{"horizontal_flip": true, "encoder_norm": "batchnorm", "encoder_widths": [48, 64, 96], "fusion_encoder_width": 256, "fusion_encoder_head_dim": 64, "init": "torch_default", "residual_init": "none", "optimizer": "adamw", "beta1": 0.8, "batch_size": 384, "lr_schedule": "cosine", "weight_decay": 0.3}
Rows from block 9 of the image encoder, named by matrix and row number. Rows with one number belong to one channel. Each number is 128 + 24 x the weight over its row's rms, rounded and kept within 0 to 255. All counts start at 0. After the name is the row's rms in percent of the matrix's.
# convs0: first 3x3 conv (encoder.blocks.9.convs.0.weight, 96x96x3x3), inputs 0-7, a 3x3 kernel for each
# convs1: second 3x3 conv (encoder.blocks.9.convs.1.weight, 96x96x3x3, transposed), outputs 0-7, a 3x3 kernel for each
convs0.5 102 [119  89  35 105 140  89  94 121 149 169 127 126 111 125 121 179 113 112 115 102  19  97 106  86 123 126 114 102 106 154 138 160 126 114 142 185 106 130  73  99 144 143 157 115 140 148 121 100 127 130 104 126 128 119 117 127 114 142 105  79 143 132 136 133 122 156  92 112 121  86 135 126]
convs1.5 110 [ 85 163 104 138 170 145 118 109 146 113 118 108 115 123 135 128 124 128 140 147 146 126 132 131 126 166 109  54 117 116  94 132 132  73 140 143 175 128 113 136 127 173 165 147 156 144 138 103 119 126 136 144 115 121  89 134 106 112 151 100 146 142 116 107 135 151 111 122 129 154 127 159]
convs0.6 093 [ 89 144 169 142 175  93 139 185  88 113 116 129 120 131 155 123 121 167 101 120 121 123 135 124 127 141 117  97 148 124 110 157 125 102 124  88 115 130 126 151 113  97 121  96 123 109 137 126 131 167 116 151 176 160 104 126 151 106 159 152  67 119  91 129 136 126 118 120 152 139 151 140]
convs1.6 092 [104 150 177 105 122 114  90  71 106 100 135 119  96 141 109 137 128 144 129 138 101 144 117 135  88 126 136 162 141 184 162 100 125 146  85 134 113 142 156 105 106 147 102 102 126 127 131 139 129 157 138 118 103  89 143 146 143 145 114 142 128 123 156  86  99  99 105 135 130 105 123 126]
convs0.7 098 [116 167 155 150 149  80 125 106 107  99 122 152 124 146 166  73 149 117 134 114 198 143 107 139 106 112 109 110 140 125 131 152 136 124 131 127 112 133 110 119 114 135 147 105 148 105 150 151 124 144 137  88 119 115  74 113 174 119 162 157 115 124 121 154 119 126 141 136 106 146 158 128]
convs1.7 086 [ 55 139 176  98 111 139 125  84 120 139 129 135  82 151 134 123 130 130 123 150 114 166 167 132  74 135 108 134 134 168 168  88 131 122  99 121 105 104 141 106  95 131 113 134  98 103 114 112  85  80  82  78 111  97 145 133 182 133 139 156 107 135 138  80 106 107 148 157 100  85 127 102]
convs0.8 102 [155 172 141 125 170 143 146 135 153 181 138 122 191  94 120 150 118 108  78 162 154  76 143 165 132 132 161 121 133 166 137 103 120 161  97 124 140 176 107 134 121 111 106 101 105 159 159 118 132 156 134 149 146 127 152 177 140 140 140 105 176 105 145 135  99  95 135 123 106 162 125  93]
convs1.8 102 [ 70 142 133  77 115 110  84 105  98 120 119 102 152 124 158 104 128 136 122  87 135  93 137 134  74 117 140 101 119 153  85 125 125 134 138 124 121 111  86 135  97  94 111 111 162 135 169 176 121 110 147 106  81 123 122  99 153  92 121 105  99 163 138 109 109  93  95 129  98  92 148 138]
convs0.9 097 [138 139 114 167 130 154 127 154 178  86 137 165 130 154  99 169  84 123 127  94 155 154 140 136 145 124 125 110 130  96 109 145 126 116 101 101 104 125 131 165  56 117 111 109 117 121 114 144 145 129 142 139 115 126 110 117 132 113 120 132  66  79 117 131 132 128 146 119  92 155 144 105]
convs1.9 093 [ 89 113 157  98 120 120 111 112 114 198  66 110 127 130 157  95  95 156 118 113 111 155 128 140 107 134 121  90 146  78  97 107 128 144 128 136 171 120 120 111  88 128  89 171 120 134 102 130 104 106 136 116 114 123 102 104 109 106 101 125 131 143 113  82 133 107 139 107 116 118 143 137]
convs0.10 097 [118 137  66 104 182 133  96 144 129  75 112 129 105 133 123 117 102  57 168 134 130 121  87 141 149 103 111 127 104  99 130  89 110 109  85 136  93 152 161  69 122 130  60 106 144 103  98 130  78 145 162 121 128 146 123 112 112  99 134 138 122 151 140 127 126 117 117 130 118 106 130 132]
convs1.10 092 [124 126 138 144 144 118 119 153 151 109 119 175 132 106 142  99 132 152 160 137 116 106 135 117 125 118 107 138 154 105 145 121  80  71  93 104  95 131 160 117 114 130  59 126 112 126 143 106 154 142  79 142 102 122 126 134 151 120 122 110  75  81 117  86 168  97 138 141 114  91 109 133]
convs0.11 108 [145 101  72 141 119 135 133 125 139 153 104 110 148 121 120 102 118 115 149 138 135 120 150 117 129 122 125 114 110 126 138 118 144 154 162 146 138  90 128 129 118 134 160 111 116 150 117 109 147 126 129 156 153 157 135 116  77 146 121 142 152 156 160 123 132 134 130 165 132  88  90 106]
convs1.11 114 [133 113 107 181 138 143 185 114 112 140 126 124 127 132 139 142 138 152 139 125 147 127 119 123 139 131 142 143 109  94  84 135 110 104 196 114 150 135 156 176  83 142 165 108 130 139 121 126 151 120 138 136 116 155 138 105 117 143 119  91 158 134 108 174 136 146 140 119 117 124 133 143]
convs0.12 097 [ 54 121 129  94 147 111 125 136  76 105 122  84 138 125 166  76 137  94 133 100 135 109 138 159  73  91 103 113  99 118  86 156 151 111 151  76  87 143 123  99 139  91  93 136  76  83 140  97 125 153 108 134 139 132 116 113 132  97 134 153 141 146  88 119 105 122 108 128 141 169 131 138]
convs1.12 092 [ 83 101 163  97  95  94  91 133  99 130 133 109 113 154 135 135 130 141 117 178 131 135 112 111  95 139 122 197 141 138 164 109 106 112  96 138 101 126 164 111 103 137 123 129 116  83  97 108 100 110 121  90 123  88 102 128 189 137 114 165 152 141 160  90 121 128 104 143 136 110 143 115]
convs0.13 093 [109 138 165 145 147 151 150 146 157  89 107  89 101 136 165 124 156 136 149 149 179 157 148 214 175  71 138 153 144 130 146 128  95 136 125 119 128 102 120 138 101 114 127 106 129 124 126 123 150 134 151 147 141 152  94 117 115 117 121 117 130 140 127 132 134 131 141 147 134 143 137 131]
convs1.13 088 [151 110 119 111 116 109 124 121  85 128 124 131 112 143 154  99 116 124 122 174  96 122 176  97  84 127 108 105 112 160 143 101 139 138 134 105 127 110 108 144 128 124 112 123 114 141 132 168 154 124 147 144 152 140 149 121 160 123 117 156 136 165 154  85 121  94 113 163 138  96 102  96]
convs0.14 101 [155 155 138 151 140 159 136 134 149 109 110 117 116 113 145 107 117 121 122 144 158 127 143 153 130 139 146 144 143 137 125 130 148 132 146 155 136 132 133 126 126 105 143 119 123 127 113  81 118  75  69 101  85  79 100 111 103  92 101 104  99 116 105 137 109  95 139 130 103 138 138  95]
convs1.14 091 [108 137 149 100 111 145 113 123 132 116 121 139 117 130 142 103 112 138 143 128 129 131 122 116 111 136 151 133 145 167 137 141 149 134 154 143 141 141 142 118 148 123  76 116 136 109  88  79  97  73  98  82  98 118 145 135 168 125 138 172 123 133 139 127 102  90 136 132 122 135 143 128]
convs0.15 101 [138 115  95 132 121 135 143 133 136  68 136  92 151 100 122 106 115 123  94 107 136  99 117 163 131 121 162 167 195 158 132 118 128 126  98  76 153 138 155 167 111 109 108 117  99 122 146 142 105 116 111 124 110 124 144 160 126 146 122  93 149 132 110  88  94 173  83 135 156 108 145 137]
convs1.15 106 [166 116 138 121 125 129 127 146 142 138 137 151 121 103 104 157 156 120 126  93 107 109 138 119 123 122 123  63  49  90 102 145 113 168 141 115 144  61 127 145 133  78 119 121 112 172 153 163 127 127 128 137 162 161 122  85  64 111 116 123 143 137 140 119 100 119 140 148 146 113 112 143]
convs0.16 097 [111 134 129 103 114 122 122  98  82 129  93  84 107 106 131 118 137 146 126 100 116  93 127 129 111 121 123 141 140 147 112  98 137 155 120  89  97 127 112 127 127 124 104 143 141 149 140 144 119 114  88 100 116  98 165 161 146 149 137 150 163 106  88  73  95 106 127 128 123 122 157 160]
convs1.16 098 [104 104  97 104 104  86 145 161 152 101 144 134 135 132 130 163 162 123 124 120  99 151 131 125 153 172 127  70  84 134  78 129 138 135 153 138 116  84 117 161 123  72 149 151 133 136 150 121 141 131  81 132 126 127  95  98  78  96 128 108 145 147 122 138 105 161 130 124 130 104 105  95]
convs0.17 107 [183 178 160  95 111 149 127 152 187 110 152 129 192 176 143 139 144 103 155 183 201 158 127 150 134 123 142 174 146 125 124 106 110 140 121 128 161 152 165 140 136 145 164 107 152 116 120 133 128 128 151 139 142 151 142 159 151 125 118 114 133 128 122 163 134 107 160 149  86 122 130 118]
convs1.17 107 [149 129 139 140 127 121 120 132 106 124 146 126 101 115  80 166 138 186 121 128 124 108 109 129 144 114  97 171  93 134 124 137 126  69  94  93 103 125 125 157 146 120 123 100  76 138 129 170 145 134 134 145 143 139 150 123 167 147  90 125 144 114 107 156 116 102 177 130  93 149 157 102]
convs0.18 102 [104 114 120  81 150 146 150 105 165 108 186 133 230 105 150 123 124 144 134 109 172 117 127 145 127 179 116 112 107 135  89 103 105 163 135  71 109 136 155 142 117 142 125 100  91 116 144 138 116 106 144 118 123 177 143 126 125 112 111 122 159 105 120 147 118 116 120 150  97 112 124  93]
convs1.18 103 [ 77  70  82 115  99 105  73 120 115 143 152 116 125 106 127 154 121 133  60 100 126 125 132 111 124 129  95 150 136 122 126 116 101 119 118 114 135  93 104 127  81 122 111 151 168 101 118 131  96 131 155  81 138 130 170 109 110 112 117 132  92 105 123  77 116 108 105 146 136  81 161 119]
convs0.19 102 [163  82  74 117 127 137 127 112  56 159 116 129 102 135 147 112 127 103 151 171  56  76 111 124 129 152 159 120 119 113 100 125 128 102 149 155  96 102  92  72 118 140 103 127 135 120 130 101 134 139 141 137 141 107 109 144 132 126 128  93 128 166 114  75  75 132 115 100 145 115 113 129]
convs1.19 107 [128 146 106  82 131 133 104 132 144  90 115 128 136 128 124  86 101 151 165 160 157 121  89 149 151 151  93 149 158 109 151 122 134  84  97 132 154 126 137 124 153 156 101 141 159 104 138 102 101 138  92 121 115 115 121 115 165 108 116  94 124 111  90 171 137 166 143 111 142 121 108 134]
convs0.20 098 [148 150 131 129 136 156 154 129 122 148 142 159 162 106 178 147 136 122 122 145 201 136  71 154 123 104 146 185 151 130 124 149  92 129 185 142 153  87  96 140 110 128 173 162 107 109 116 122 123 103 135 113 113 141 156 168 157 136 136 152 126 144 120 144 126 109 150 121 108 161 135 138]
convs1.20 103 [ 83 110 136 111 122 107 118  89  59 178 135 132 124 130 117 109  91 140 164  99  99 140 147 116 136 123 127  97  82 146 138 147 164 137 143 114  89  98 121 156 122  89 114 142  91 115 148 144 126 128 141 116 142 120  50 104 101 141 114 123 119 143 108 113 141 134 118 124 130 117 112 129]
convs0.21 090 [169 155 103 147 128 109 157 145 144 198  99 135 111 110 131  73 154 124 165 206 154 123 163 152 139 120 141 172 125  95 147 132  88 164 132 113 120  80  71 103 146 155 107 103 138 176 140 139 181 158 161 137 134 148 143 148 145 168 109 105 136 127 117 114 126 119 140 120 101 155 141 125]
convs1.21 084 [169 166 128 119 110  76 134 107  68 128 129 130 153 146 130 102 142 121 127 128 145 106 117 125 114 110 139 146 120 115 116 140 141 137 158 122 139 177 154 156 144 112 162 143 148 148 148 152 119 126 146 124 141  94 143 127 120  93  91  93  79 166 142 151 142 143 103 150  95 129 114 145]
convs0.22 099 [120 148 125 108  96 132 133  89  96 173  97 135 124 147 105  73 153 133 185 162 183 170 124 149 131 131  75 144 117  90 118 124 130 147 136 108 118 123 106 136 165 110 137 164  87 134 151 136 125 105  93 119 128  94 139 114 120 132 136 121 169 125  86  99 154 107 119 117 120 156 154 114]
convs1.22 095 [135 146 163 127  86 132 149  78 111 148 113 104 173 134 101 118 111 128  83 137 100 118  90  40 104 131 123 103 162 158 114 119 151 122  89 120 122 183 161 165  98 126 146 132 119 121 158 153 126 134 135 147 154 115 107 168 174 107 106 131 132 155 126 114 180 151 118 166 139 111 128  99]
convs0.23 093 [121 122 135 127 137 130 103 107 127  56  86  85  82 140 164 134 173 156  73  92 144 139 132 176 152 111 156 140 162 127 160 147 137 128 116 143 115 130 138 148 114 117 133 116 143  92 125 138 128 146 164 141 146 164 110 111  95 111 114 124  96  99 117 108 129 104 113 155 122 130 119  95]
convs1.23 083 [131 117 116 107 127  91 108 111  70 110  82  93 137 146 156 140 149 141 132 166 119 118 130 118 124 153 149 127 156 166 122  99 113 148 125  95 133 116 121 107 133 123 101  80 104 160 134 173 159 129 152 141 168 163 104 111 138 109 120 106 117 110  93 126 132 131 129 138 112 126 131 152]
convs0.24 086 [120  98 106 114 105 115 107 126 115  86 161 155 145 159 146 178 118 159 117 151 195 132 146 147  92 125 142 154 139 150 149 112 132 160 109 146 148 146 149 153 104 157 143 117 133  81 126 138  89 132 139 116 118 132 123 118 132 129 121 103 113 136 154 123 154 113 114 160 109 127 155 107]
convs1.24 081 [158 112 152 123 161 125 139 145  80 144 115 102  99 102 142 145 135 117 125 149 135 139 145 127  78 123 126 145 141 156 142 139 110 112  91  84 139 115  90  77 103  89 103 121 120 117 139 130 145 133 130 149 133 129 126 133 128 134 138 149 142 140 128 131  97 148 124 140 148 131 138 155]
convs0.25 104 [117 153 161 132 138 153  86  86 114 132  79 153 135 169 153 116 167 114  76 131 132 129 113 143 116  84  98  96 144 104 103 119 109  71  91 125 128 116  93 188 140  72 145 105 119 122 140 131 146 151 176 125 134 159 107 102 100  88 125 148  48  72 106 122 120  94 127  96  90 149 124  94]
convs1.25 103 [122 140 135 131 122 100 125 102  66 108 110 124 128 154 159 139 160 139 107 125 132 124 117 112 105 123 137 126 156 185 124  70 125  93  69 117 113 133 143  89 113 127 145 160 161 104 102 135  94 127 152 115 136 129 159 147 199 155 104 145 114 106 133  87 129  66  87 152 130  67 142 117]
convs0.26 089 [124 127 143 104 147 153 121 144 145 141 127 127 190 117 148 161 137 186 162 159 121 139 134 138 131 112 138 110 120 128 163 108 119 131 102 175 149 133 161 130 111 151 125 155 131  76 125 115 109 142 121 117 121 113  93 133 117 117 119 130 100 139 141 113 134 121 125 144 135 114 153 102]
convs1.26 091 [ 93  98 103  76 133 132  97 143 108 132 124  90 112 151  92 136 143 147  87 146 129 123 121 104  94 117 102 145 134 135 129  87  81 112  87  91 117 125 125  69 125 132  62 109  93 120 105 122 143 135 121 134 137 154 148 127 128 147 124  96 120 113  88 116 149 129 123 170 138 102 169 114]